{
  "experts_per_token": 2,
  "positions": "learned",
  "epochs": 11.9
}
Rows from block 3 of a small multi-label image tagger, named by matrix and row number. Rows with one number within an expert belong to one neuron, the router's apart. Each number is 128 + 24 x the weight over its row's rms, rounded and kept within 0 to 255. All counts start at 0. Numbers have three digits each.
After each expert's rows are labels from the 100 images, of 14976, where the router gives the expert most weight on average: "strongest on" is what is common among them; "patch colour" is the nearest of a few named colours to the mean colour under the peak. Only what is clearly more common there than usual is listed. The data: close-ups of made-up surfaces with and without defects. In brackets: how many of the 100, against the usual share in percent.
# router: router (model.blocks.3.mlp.router.weight, 8x192), inputs 0-95
# up: expert up (model.blocks.3.mlp.up, 8x384x192), inputs 0-95
# down: expert down (model.blocks.3.mlp.down, 8x192x384, transposed), outputs 0-95

# expert 5
router.5:162190139141105155148109138125094088130103113121156157088128112080112125079121096093171108141134144105099125132123146142145129102079108127134152141160129107166137127188157123144117112135101129123153131148102126145115134150146131124108135159117150113107117115176189152181139164110129098127
up.0:100100072120172101117134121095160144101131123149117139101168113186134143153126105134116124090155127140142101146137082102150101129125168161128143121076151170121124107127127148138137150139143118079080102088107156109140085092170140145129128133159086171140138150108122092122127118122127170102
down.0:099113113128136122106143124117144172104112130177154171112138125169117155150153162109142093112126144114099131172121131118117109130137139137136169104115139148127126131093131168128153130142159136103102148124141153105127148117117121192103127159118148117138098165089127109125139133068155159108
up.1:099138078148117168129118125110135121104151161137160162101173106133121113138120121157121117137108125106135189117109145126130094174149152165153139134085111134115104119114130125093097155117141137115132143149130138157132111113158130137124118121136098145126112132149148133146076114172119135127
down.1:137164144139119109171105130114134077121108117082138118108079098061114130085110093103115142162146110115102151153109144136148154098140115151137155061133114076183130146168126160111109116133100114119143161100098128122154121131117095167128166136120153106122131148195146142170130146128080092139
up.2:138103106148137136132134131122156164136131143115160121099112107144128158113115129155127126106171117106127095112132068098180141108100186088114146124109125130085155109142145086073166161136136135140116093123116121126144105107155092090125142149161124173167121162126140098109110147136119153133
down.2:127097136134122183133172147143094145148152160136155136139159107183163161163133133141156122165103128155119105132155120109128082136076103110163080125124144138121124131125135109123107112113145134100070114120125137170134148151125154112096105115148131104131140092114163113125110176155101163167
up.3:132135096151109132133123102088155132123148158140123141087147102125141113136141113163103145152132119122142177109131142116154130148130136143142084107071114137119101118124124123102123151066147101165119125143115156134160107104140099120129105123121141154142104134140123146139092110164098128107
down.3:120146142137110130142108133135094074117125127087159134088077089071110110091105090118105128182125108118117145134114136134141139120137101156140193073141118081196133140180136145116106109149095111093170137126099129136154138132158107157170170161125126082128144138157149128172111144127094109141
up.4:116112092126169112095119102123130134122131120144127135131177134160107140183121138121111110093157100128146125140100099081109106146110216125139151115090121135117139105106140146095140188121145118108110135095137167077143109093111120168103124115136129158134129169120129086128119111107119136081
down.4:125103135091134129128160101131098124131151127119112114170134155203164146160169107124097119149138115179119100143133162132120140172131113149145139096097155114151132136109108131144143094115118116153086155107110153149135136173103167156115090070103100123132120113106163127120109113146130119121
up.5:103125100113131119096127089106158147119154133120122148097153156168119143149142156152077123117127104151168156083125102119140122147118170126141129151079131136097131112088131117095162153080164110124117129122124152113152070093100128132117110112118124134138119146103116075117090093140114135089
down.5:166096095099094168127128093165110101164147126155169096150176127165108132123127141113146142150146152143103154118137178116101094145098145121112108145093115134137151148133132106149161132118144119130134108133146112127104132124109140102115106121152113139115124122129146113136109138134158146143
up.6:105117125120118116093106160110131158109153135136136136111207141162157156121087116119118136115141087126148167087118097153143110127157147145161115134122160128132141152102109123131133138086116121099112129118157142145121072126133133140139130101159117142141138120095099123083093156149106147107
down.6:157065102098121158124120104164137103096136118142135164161175138202125122134131127120130095134084140167151161130128145124097104153084123135122121122062138130144124116132128163159151127127177110089124132054156193119084124127136166103110122115120126153103143135099145121138123113131160133126
up.7:128136128133128140136188127091132152136187145169115125086134096158159190116159127174137133127103155160109110098136099122144122163125124083150097122117124150115128109117096097107158118097153144138096107137133121139114117147095132091128112140124131127113119140120164130105116143180155154139
down.7:120102113153113171134128157144099165157135156134184095113174089112162167130074127132150138144158085103132119112136132121177102121098125112148110109102134104153138140127140106123134156096109098088087108119125146142152119134137118126124148132168141131134175075119143142100117190135088183155
strongest on: wood (100 vs 10.9); no defect (84 vs 11); defect: none (84 vs 11)
patch colour: brown (99 vs 26.2)

# expert 2
router.2:105088122145132199086144142107118159118143123142216136089161120143157164120094126160150153130122120123096146156125110138117125151163140143141113135160133141115150104094117111140177127135148130139152140153139135161129102123143131143132099144165138137156107134069106102078117138149116192120
up.0:119145148093140110147116141108121090146115140058100134160130163091119121135113135156137152101156185087119097108122120105118091092103161146151102095135149152100121119133167132127131142134159131156094086113123141120144110118112118168126109085152091140167094115146142122129111153084130114118
down.0:135135098100121134132120104099161108157145157133127129137127146118105161108153096165157128078140181135144084092131114104112137133115138104118102135125078117092107076159145101178150144128183143160107075116089116095089137125116120108148116117114097161094102104117120136100105090155183110110
up.1:151143126116111129157124101103129161122140184128096128114133112145137108134136128149095154132107122147170153069144127085091102126130137109128114113063088123132124095104130082097112138072166102150084142142119147142150146100131155123110141126109090127105106125134154152150082095173126138131
down.1:114134108105147135137156132132141134184141128141118178146162144159140156132192130174160080113153131144097071139141141117090129123111114117131113134122144127077108118120146121167148114131150141158105099171107164131148127174128112159117073103137118142169133093121108112101113142107123149109
up.2:143195131129088111194110135130112103131086116093108169148122121145109109097160119124129086135112124114125139118107149154121117125124079153123190138115145141113138149152118186106071110141098142105135142105133138126107091141135130148104138153099117107129146128195174122192132134109132072134
down.2:119169117136139102183103093118130111142094132108082133166083131080118125102137130135136125141146138114116112140134155143150135132135079144122150142106114103126109134151135170162071126136126092130125140134105106112135119136131118174143118110110153132124128105194114135148146110088117058138
up.3:102085123167078181112134140119134180160157197138176139064117076147128185115119128159115144154116124127133128114150150144161086138158102088127105125125111114129131130081101138118117135114177105103132109137155113141140137117125119108135123155147148124106131114098130156100123140168119168137
down.3:155121122163105125092076118128160124129139120136141092137100132087102135096083122108113146145164138102108153133090161149156189095128129133109112101139114106146137155137095108134125125149120114145189141145105072102098102119115063107132154136079174118121121145131139142136147116152139103120
up.4:132204122122119068192140135113131137141114142124054184096145131149118131111174112133119079144133121137113134113129146134105110127119120161122130108092144111116146157112123128138109119126116132121094126141105106159152127152093129131085135125083130088148126133198151141152090119156136103118
down.4:151197094117121068195125124109117154119114103120053142130135143122140112167139111155095123130128094142130151131112154135137121133129101098114100166070118136108120146111114119136143120091113080127056134132115144137144117152125136161126108134137148121139131107161107143169151125141084156139
up.5:133161093118146069152102088133127100074105107132039148122141133109123114133151131118121098101130120123120128163097123087104129136101131139112139111082147105141117116144150161123105150127113093090122134112100160067154116121147122151136121126102146125147136129159136123171153103093117121089
down.5:107167123151133102150134138123109155125098160127119161094116089096116136155137145130135093113128119098110126153119122102132091119114117098137148098119124122117120120130149154103064143144139113108094119147154136112134162129162105180116137167140153106144125148142161118148132148063133134119
up.6:136171110119151062187153107110155124141112109122077133115097137129172108129170124153106096126139089144131135132126108084115177154115151122122134152084137104100110137131129094113140122101112146152087127136096119126160132134114131138126145129113116125158110153229133115160101109151114090146
down.6:160209107120129060223133151139131139094131113120053162152151169135123121162136092143132121098115095121123153136100130110110125119117116129139097139066119134099127140142126118143120136111136093136054105129127152124133099135143134166136104128145129123160151114180115112143114126129098114105
up.7:142174128114147082161140133105150092130119080115055101139098170102140129136161104138121119136124154139136115123097120104154141133118109128153116155111133180109097144146143119134117107111105125156117097098091129113151110139123138138144101096113120115126146103168136130156124113122120086128
down.7:120120082163139145115102100124144102123145127153128106158129145111107146120109108143139145109150153110108120148095143116109125137151128159113102085112065122134106130152139113185141168134171093141144115130111107089085115110089118162179138131140130152102160102103109117106112106133141126079
strongest on: leather (100 vs 11.2); crack (31 vs 11.4)
patch colour: brown (100 vs 26.2)

# expert 7
router.7:155128154076110141109117071150129129116160125154117147137102161109130104132152154152139117132088159154125101082132172147091175144126096111113092123127114129116115108111088122138130110121133137140134117124088158123100143168084110103115095108060158122112086156112145151133133090136163109155
up.0:031119088169134155122132121127129134138148124144130106110136090131158118158144168147095113126140109132137167165135153131143104187149127172119162100127130134093126145109152144107091124150151137103180118112147103128098141105147124154138133148157120122165175107104097077125125116141116143107
down.0:119125107162136126151097129121132122130103130148157124119110079111103114127102159081134114121127140100115139146091116102113129124119143137095167109108107131104148127174140137096105172152134130144185119121160092107064109110151109162159179169158132139148144155172132096170132141097152103117
up.1:129133153111122132157117170139112133115123176112152106118106143118098096098118137128117136128123135120174093080141119104142136097114126119163146120124098108139143108125129120125138126107113102153110126088124156158156142146183134139155115109127078137103106105132146143123103130161129111141
down.1:153162163139135125118129157086123108160125126126136105141115126129109133104108107129164170140141147106105160128131143113106119080158104130148127112115125163137133150127149095098084125120094101133134115196136099134121120164105151156146143107144115124127138119092146098137096139107130157090
up.2:073147109117108123101113116132137172084134102169113165118184144127144154119146180135123081117121128117138162100131144163141150137085118181109120087073170118099143147117121111141102123124129134105154126143106147147116114130093112092074144132106163122114109089126161124132129122149133111109
down.2:169107101090093122150130077127106104166118131152126119096131132115141172160140095133138119147155138150113124098148169172152130157110132114106094141155144104133160143096095167169150134113136104123097122100117119140105120136115120133123092117100146132090116106151088181112166118135167122143
up.3:132147160111136133163147159122103140141122142098152107125107143133107105107126114119133159128120135129153085078138094109122156083106122140162138118155099145135137117145139088118147120118104140169103104120112119159144145144149134128150114110132086118103120103120133111103090140143123135132
down.3:158171157139135115152104136106126105139119113142134122161119127153099123093119107102166152137153115106086178156136150123096137069141113159137125104108132154126153156137134105114077115143094106134144119165119102131120106167118130156131125115124140121129138126118156092133089133124119152084
up.4:120136122104125122083129130118113119139128116159141183106205142102143143149145146143101104143132127122126130080124133136105134123095122164097105115116164123084152147122112105164148117141153145113137113199101133152114101136107087111091126165105152156127098113124114114126121133120130127120
down.4:175103098109094158190120111152107140143108174107150109101095099144119153110098130101156111117141124144117133112123144144158098163115137095098143109129124089170152112121119149105124182119136079150131125061167112137119139134162127131137132126140136103112111142144121161149160147131165145125
up.5:105124093116127136108129101121143098153132127146134172108166124107127144179137132158091118134120124115116143127132156137097090140139146125076114134102144135085156146098107152138148132127161151071116126169132152088118127077103063161090115188142151148158121155119092124146159124089131145137
down.5:141098122109121168123115121128115142142122189101168127120111106135112104106117142131162121097126140137132128111115134095107096125126137106113151077130117090142085092136152118091101166147148109178140092111162122120130165113146129120164145115144120125126092149102125114154103129119160151100
up.6:104165120108107127104115111137128152121129105156125178116184141137141162096139163124123074122135108121138155079143149181140136132087121160121128078085167114107165162104114115141103128128115134087163114130105150150097109130092105097074149134108159125113120109120156132129126135144133095116
down.6:187097116104091119159136089133124106154102123151130116108106138092120177194126125114139146144131142130094121114135155169159121149113134094114079166161129134127159140106112180143148148123143100139090142107156111130121118134140123124119085129113154121090093133175075173136201138120156132153
up.7:127141097129123137112151146088142142061117152155144160092134114169088149108138119111167139045108152108105119152099107098115133121135135178126172108128128136118120087158159134124104151144153126137122117147087102134146127126147168121122131142127094107128115122113142095132088123116161135081
down.7:138130091118094137124101124139137084127105138159170153091134089085084127138126147105123112134128153102116157105131158123138096127115124089092148105119147105145131131144129159112129153137149095110153108151165134108092126111137092168141157163129139151121092154141107133186141132069165104122
strongest on: smear (71 vs 10.7); tiles (50 vs 11.4); woven cloth (39 vs 11.2)
patch colour: white (48 vs 5.2)

# expert 4
router.4:105108163143107089094167180095120125135123127162110143118109119138115108152115068095130121127130116128120144130137126147111135118160120106147090117149129123142149137152144155149118099137159114116078124180149082161132138128082116171138117149152157125109150101119122128108102122162146101103
up.0:114139092129143147158141096125152130142127133123096104109121170157135162116147162167119145120137132139117077135141116127163148161104135126123118153110088172082125125095127085139165143126154114168151103087105122102130142116145107078133099106128125129091137112121110127093118108127127164136
down.0:104137106135136176140147160108131129120159117118132146097151149130140167115150154174121092122077148143147112118096065102120113144111121143164131146095105137106122095138133076133111147111154172130161130128139113138116126140139150103128138128136106072106129140131166109121115127146133201105
up.1:124154090125134147114110114125151159121132104090142141082169166122150151130120160162097130111122123123147120086083113102125144133104152137110129155106123162092131118115119058138170156108129131130161112113124167113127114104142132094115130130127120124142116140100115088112131127101114177143
down.1:145120109155129130171119137061171113120130108161116161075103099137134168077147121141120110128103134153141144142140133166125121130157093136124102084108130170114114129122149129145107126111162119137112151132131147162114109165123160117132133149106152111130098141136084106108119128191119149083
up.2:102154098134146148127113125132163148102150117095145158066138178113142143117126159174102122120094124126148114090080110083121154128094131165126140144114117147094116108141117060123154142126118133131172101104111158108118125117147132095133122125104122121152132136113138065116120110116111168141
down.2:177123117150097140148089135101152155126144140135130158098121123165134183082125093129141099122138108138134140140131153173130125102132089151136094072101130117151150131133116128155093144114123097102123138092111131137102090176109160118107137134107157103132134090123150142100127148186106150080
up.3:090101104133163150099147113168132105142146147124130137117144178136134189100123123172144113108133117126095103138102137140126090172147143140104123171146160113085138143097096125155097144152168121119158127122139107148094138159114118102108125087158116118124145128115135122093122160122135126170
down.3:093099167113125099106174156137151143117150148147138129154095124167139131172149116124105120117110149126165143117148136144130131161165103114161133146110130111148110102096129173153117099121142122138105142138144104120144137108085132147156105112147129129121137091138140162123130107147144093113
up.4:128129075115140141185131133106172135134119144126098141081125138151157147123155145177109136132130120132132119129151106108127160133117139135113090135082135171090131123100136068121169141110122125167129102102126139115149150120151124093123119125151105147139123130144095116095121130137126221133
down.4:117159115116124142158140144105134145130143098110126125084177116122148157120142162139132125141131138124118135124114095105129141103092146163157137134108141161120148139108123074100127137112102166144155127123120149146125111124188130110116163148137104094144119152160158111134125145122117198118
up.5:103139080142141137122105113143160160094151115107137151069151178130146146126119162161100126113115112131140125105077122101139164158099132147112145149118117148085128119127118081128164146127135120130171114099121159101126117109161138092130113115110124116160123141103119071102132115109105176135
down.5:146119101133086157146106140093165124119129139135146163098146107142130192048131099123149098106132117122130161121125149157128114116143091165152096088094134123153119131130134122137088147085127104128138134118133119125110089159105154120105161134126151121116115108146129148093119158171120147058
up.6:098121063127123180113101098129135180105131128124114127137191138150133170087130146158157112115105137129116139124092130102131137168107137142133116187110145166091092111106138100129117164109155154138176114121137142096088091122156145072098121073155118118152124117128149093108152146122123165127
down.6:097117112135142206123125136120147166166151143138118157111155128132144166049143135182115074139091158127124111115114108123136105114123107149127104117128131150066137150158120116154102120114167168127163140134137129145078071145127128097121166155141133110128116129130117109086157137130142169117
up.7:147201120126108195139107122108116122148109130096167164030126154075103132099134104181148123174089159125112146116106143140103149115137099138138133160162087129120097124148134074139119120109117158147193130154122119162124125150149130105154111154136106090127108154144149131143130146143117163153
down.7:097181127111127180171127157087133130134153128090134169068140110061126146070146133181120116142133159113117146098105101125134142103117107154150128103156118122097127132150125080117121111109116170157178122148095115155130126133162105120137178157139127085150100138161121130134139146152122172135
strongest on: brushed metal (100 vs 11.4); hole (45 vs 11)
patch colour: pink (56 vs 17.9)

# expert 6
router.6:108092108150149141096080111173106135156120168119082104181154106134087117133139160106118130141161149120144140144142141117147088119113117152094152119132154126110084151140135169127085126159146146117167141100143125084111121108155131112140161098146110135146140111124103111135173124101144109109
up.0:102117124097140143122116120139129076131163152118146105126152151082189142172125132168112141134138072128123152137120155118075142150162162119143097088119137084139140151086134090093110111092090090121143145170119140148133178174144129166101141116122131151189142126103116134095120130145082106139
down.0:162084111159137110126080111142098110117110147151125094145093095083115104171102170103114108136133126138104146144112146148165109172125144093090149138138125111128148142152103158116121130184143105109179137086169091134073132135154117114155135155135144133101128167161108137162150125110146106145
up.1:147115128151150085114100145140156143078141121122136138117147137142131117121095128106121117097137109096164188101120127165130168114100149159146146087120159086156136149129138128123118163114069112093140147127127160132114093115133160127131166116096148142182146130111114109121119144125100083093
down.1:111135108110141097142116120148166101088166115139130118170133153094132106154102101117169168102142143107158124106131134102095154102124138134148155104116111148159106115137130121146139147135102144122125088096093170084149169102171118158180122088119120160158151121106101124153123100125133110122
up.2:152179131100103132162133154119105106114105080121169142103149167129105153120114085103137116110130112133100139130102133150124130103129122108122144139124152146124169151144106130116165120130108114130115132152124136172123098154118099157144073119122160114122103146125114100133134146146128184144
down.2:160133080130119129135107122146146103123130135104137096053144131120106134161130080163099166119122127159166125110106130115130132152101139095075133157130097085113115107187116112129130129126145113113124104126116087097088162122157129092143141151117111154134131125074142094149117092156156166123
up.3:154142142154094155147128131127124167071131122103148111131100141202137124083079130103155152111106114146099127147074127161148138139126106126173140143139102138162112097134103139105134149094110095140136171102138104158130108158126166119117101108110140072072129148128195140134145130140111142130
down.3:144126121141130119123135084133133181080124141147083117182139109159167075081126164109128101122132110151126142152098138134146157163130120132117136129121123096157108118126097149125137141130122103155144144116130133133107116130125111121134164116114161142089128142163132177141148115117127071141
up.4:112119151133109092164177144120143099152124111130197139104097120140137120148143140126116126151135115125148127124161114139125115143135127136132157140113100109155168136092141120120132129124089133116106118128129117151155167119136143146129134181120110135118145107150111141147094113151134120118
down.4:145103151126113086175103117154114071119123110100131093156084166080115078187122113125113162152127128131154134130143143148133130131129097085104154137127118132167109145129126131130141105116105109114140136104114119110172166117112124122152092116097141170124136110142089136169134092133127115141
up.5:090109111156162138087122109167142137100157125096146134133114131123118087173103155147118141087118113088135111156103138102109159127133168138103136090124129123091117106127094144076123192167137145086131142128075147095146163066119095119107157139100119136151154172101144109131145081121128140153
down.5:127135155119117167179165160142129082179135159107169153154139124137102152118118130129149139142151124099117117116211113123121054086095130143151093118127132118143158144108145093137165135126141130120075106146133114134182149110128120128100122151159124144117138110132145148111065161169118151122
up.6:120178143096074118144149139091105119124135096137155139083122152110115163139123091120111129127114111143124144098106135153120124110161113122148147155135124119158157124109094112116158123120101099104101143162138128195123112149107109152136115137114148087098107137095129120131102118157127163144
down.6:137152115140139094123111132131110071117135078122133114063136141100092126153114061141091171141131122138151151117085146140118152134130139114108160145145130119146141128162123119136168111148107112092148136163133107124106115128104136128140141119112123151169173126054109072146123100130126133106
up.7:164128094143106126128133117127148140103166133137114145119136095163113112119148115145093118151102083167124185114106141132148119140155111132138124129085133100141117135130084130086114149091138110111135158135139127143153106140126121130140140130123149125112124163137152125153098116141094143131
down.7:139133107093140140109076095162153135167136123135127152166160151137094148111159138125151092106186143163107098115127149131122141122074147140114146147124133132072124122166128147177117145163142151144144085104100174101101116150138104104142095081117108157152135124139110097108144122085153102107
strongest on: tiles (100 vs 11.4); no defect (50 vs 11); defect: none (50 vs 11)
patch colour: pink (85 vs 17.9)

# expert 3
router.3:125104139132127081148157129140153103130127124093180094147075137121170100162128145130123138130140096137156108119158121114136132130134127127130175088100123083178130129133144145104101137132097113117116105102127139114149175110115142138136145128109104161137153119163164142166098106108113083146
up.0:132140092123150127071076126136147132121175156153076175104176132139094153107156128127104107109130134126132150100118126134116118094102138142101113096098139139095123140120126112147141143107149142099149115144095145106140101116119108091127145129113140109149142149085098098123140126137131157089
down.0:131134086149107144129100151094139151129127128123117127062135093104127173097098126138123131105125133098153135117079133136141113109140145137117116112111115133117134117143133126140101170125144154093145137079114126123092106105138143090115173170133121101134123101123132138161140128179139166128
up.1:090138123141144147107118127152134146114116178107149164129142165162141135109129164139138095120123083112116130180113114097114121114147129140119167102129142134114122141098156114083101139093123144118160181145150132129168147149110154149072174127111129130196145117122117077125138131089105125107
down.1:124102155117097114128127106119058117167092186134170121149136085110125106178143171097116129153155118145081135147178132143128097139126142093107140086125169115123146135099126151098100113147135123140137143130165098144158146153119110140090119151130129130116097161156131148124123150111123097129
up.2:108210087139112176144083128082117113095115118085168155065148144078124121072104092140159136118117155096106165105092138159129144125136138160125151153171108129124123108161142121117138142139101141118173122138122113157094132126165148131150139141144113093144123146134147133135154164122117140143
down.2:140171129122084162192092145102169125146119144102124158083081099068135135066128107160117138138124146112131129083114129136141120103129097120116098122144141095110134113178128107108076118114111146127145136135114101141118133145117128100099169159095129097136102124173123146147139123163138138155
up.3:146118141111140112090122151141143142115169098085161139129096166077137123132108135145110130133117131134126108095091092141157146092155110101114123148136173151132133131145061126112192120171097119114135074114106163144142093148123088091174124126130144132149114176100115131111125135108118164174
down.3:162165089106107124162106125128187121124135122182105152121114141155105166090134090124162098099135148111102130116112155123122150122098146129105100139115119115073153125179134140163146138145159134124108093105107126109087076139143124138117113128128123133165126127148110105111127116146158117118
up.4:097160076123176149111102100128155133119139109132110154097160149149116143101154125144105110111144129140131141158108090133112139137138148161099147143144106172080132128119113132139166123152134167128163129100077172102118122113142098123145116142143110141123133153103066069110163106102135173105
down.4:173165105138093140179091160154164131131116093106141144087140111125097147086095110112149139120144123072121158110109150137146120080093134143136097150109125116106165145177127137131114178128120121101128113136114118120129071102162109122121146162139141105149146106183126148166128145142115155127
up.5:090135137129159126109115142155125130127130174080163163134129159126149136118123160138128113126132095104098110172106105120118136115129149144125169098153167126105142152106148131083114130127109152108148162133131135139168128156118142159085154127110131129233134129129128090125140155076101113133
down.5:131115135115114123125137094111081124156117172159137135153142088135117105163154163120130124129166127152048134151163153167117129146121148110095124093140164126080155132087108148108106109163146133146141130140133102148135129153124089117066112143120130140132102190151141140101123146119143096132
up.6:112150091103178126106114121126154161109153118136079148114146159146116137132144126145113129091134128136138095153111064102131137113089158157123127138130113156099120115142091116136186148150158142141118109116084188100136096111151102096148111112140127143108113154095083085121133111112127193135
down.6:158165104146122140192125131131148144122115090130125125071169107146133170108094132110133132123153099089112169135114116139136113095110168161139090103081119115118189151142117125104135193123129106103117144130131147132120075100140118147098158168152158111120146132154122147147123159135095202116
up.7:140175115117141095115126124095128156090147097110089141107132152133109125089131109126117121111122149143140111077092148186158165124134115149118147136141175139127129136146068158136164119170098128089138109112085172161126087133136132092156096114102135102082111165108156125136146112140132144160
down.7:140165110108138124172117109112174128136094076193084137151131156144107140106162105132149100128152147142103112133124149140115141125134129139108110205157104183088136135148124129174152108156139132119103113142109119111093128141138113138136083138131137150100122111133066117101142114116150130117
strongest on: stone (100 vs 11.1); no defect (37 vs 11); defect: none (37 vs 11)
patch colour: pink (74 vs 17.9)

# expert 1
router.1:149177122120115120112147141073081150112104094114113111088160108131160128131128095101158134118096150139108116137093106097086142127121120142148113123129153176147121129152154114140106130090123144124147128156113110131125100118128172139085127135135110087100135112131200145162127152099123135106
up.0:132132110147140126122132146141155109139120090100160128085154161132117158125113121134103118121128095118136138092115122149135150130114159102131144157118127133098164150143139115088132146114108125129165135127127134126123076124106118131104118131135157141157144139129139084119131144125101117127
down.0:180131167117115130126125126143164098134154158107124095143084143162140084124102097140156195130119145139129111121145142121131114123107093128147110119163110099175098127131119111137123124149116119159077110139077116127142161133184161085155088099122106137111122105149132147159080126176122073127
up.1:124105127089175158135136088145150097138134142152164168127140144109090144124152154140098128127128162136114112083143137133139120131128149104085115130097119125053130126135106135133189117149175122147121117145103109133144104128131081132156083127103148140131090169129083119084108103164150162155
down.1:178155120106114115173086102179170090116124121128143130154122157138101121097126118106156114104170131123083117139108161138120154105091154134105115111132138108117162133166082141180186129175144087149121119087088135105104111152165077149149078124093156149120097156157129128141123110153151096104
up.2:147149132136156095116119152130119096110137107052103101129092183115172098172089089157130160129101108131139111140089072096111172112105161116143071187138105133133126109161150100101165152095118106160107125148132142129150151134101121079111094089126120126136135133138139145133163108159092151175
down.2:086101130143171093079130142133140098134153101150119119100090166085115107158129150150070157155104140090153127121145125148127149107176151131148146153140123167107119149092128105132148106158112170106161161150118108120151134101142123118134109136081120151137145118103078110108132083128120101150
up.3:135110138100135171122102158189154096107134164150181165096187149112083142129100162091134113110105133098145110094130120111138094110075126123087123134126117085123137153169149115144135133107148119106110116117160122141105126130130129127143154146154148155134093125128081121090112164132138139153
down.3:168119161120125112126106127134129099122121134097121135147108153141158078145121143153134130108094106151140095135133111119075152146108147119115085141171121094108126086144113107131199126151151155141125135128114133119107130119125139061076132136089114136124119144148139131155106101177152080148
up.4:150154122077158148155102106133122108146125162151141175131179136125097159100139158115129111094184165112105118107130154155140090115092158116076127092113151117063142140125108149153175127160164124138125097118103121153105090143132102161134097116111150138166083149133102104100119138148170154132
down.4:176151115092120131156098103148156117149121167102132136114117165148097130103156123142136110091167165159113100102121146113115119126106146116101146116129119095130124094152113104173159116141152096173091107087082123091116159139156102147141095122099114137110082137117127129130094108160167110095
up.5:126114098166093167108152107150121164098145124140134098147138096167159148094117148142155089101107131127111170144100149124171119215128105125158117160123151112136102127094128134102102182120124121114172114105162107109099109100106143081127147097143139095107158107138152119099142142146139122109
down.5:136122095117134126097112098116181161125109158152071135166153111163119139079148158120143100094148150143102153109109151147133134147133145129096127146136140134121133132115113154150111147132144132160174126114146124117075083121115122095117160121136140128125077159166100145105192136079172065133
up.6:123141108116174138143138106098150131115110128123145148125164136131094149115119161136143158063149143109110107120099133146132103128131196108109138128127112139054137086121158125113139170141171152120118156108117102136120095103096158141100136128132112152142099164133124078116106133123135105129
down.6:174121165104078150134129125151111134126131133105139125140162143194145109097150113109131113140134099181119123124145141126103131145127055140138109094116154107177104133154083098146141089112111134176130121168124117163116126180112137108150136111111126100095131105123146147144096127183122105106
up.7:118127114114166138157152110125169099107148117127136131101099162161123126109136125161130168087112126133122138124085114114118129144134160144144140130127098134078120092150139097119127132141155150171144137111107107137141108110126149135136094109115101131152131126129113072112050079145113119136
down.7:151109149128133154153117115185129089121160119132164157154111135157149103128141126116126119160123091162101109154133147113100134159107106121127119092137163083126131141177095120148177082151144146125132146145109153152129127176097137133115109126110141124174148138141133099144082123161094120153
strongest on: hole (74 vs 11); circuit traces (56 vs 11); woven cloth (44 vs 11.2)
patch colour: green (62 vs 13.2)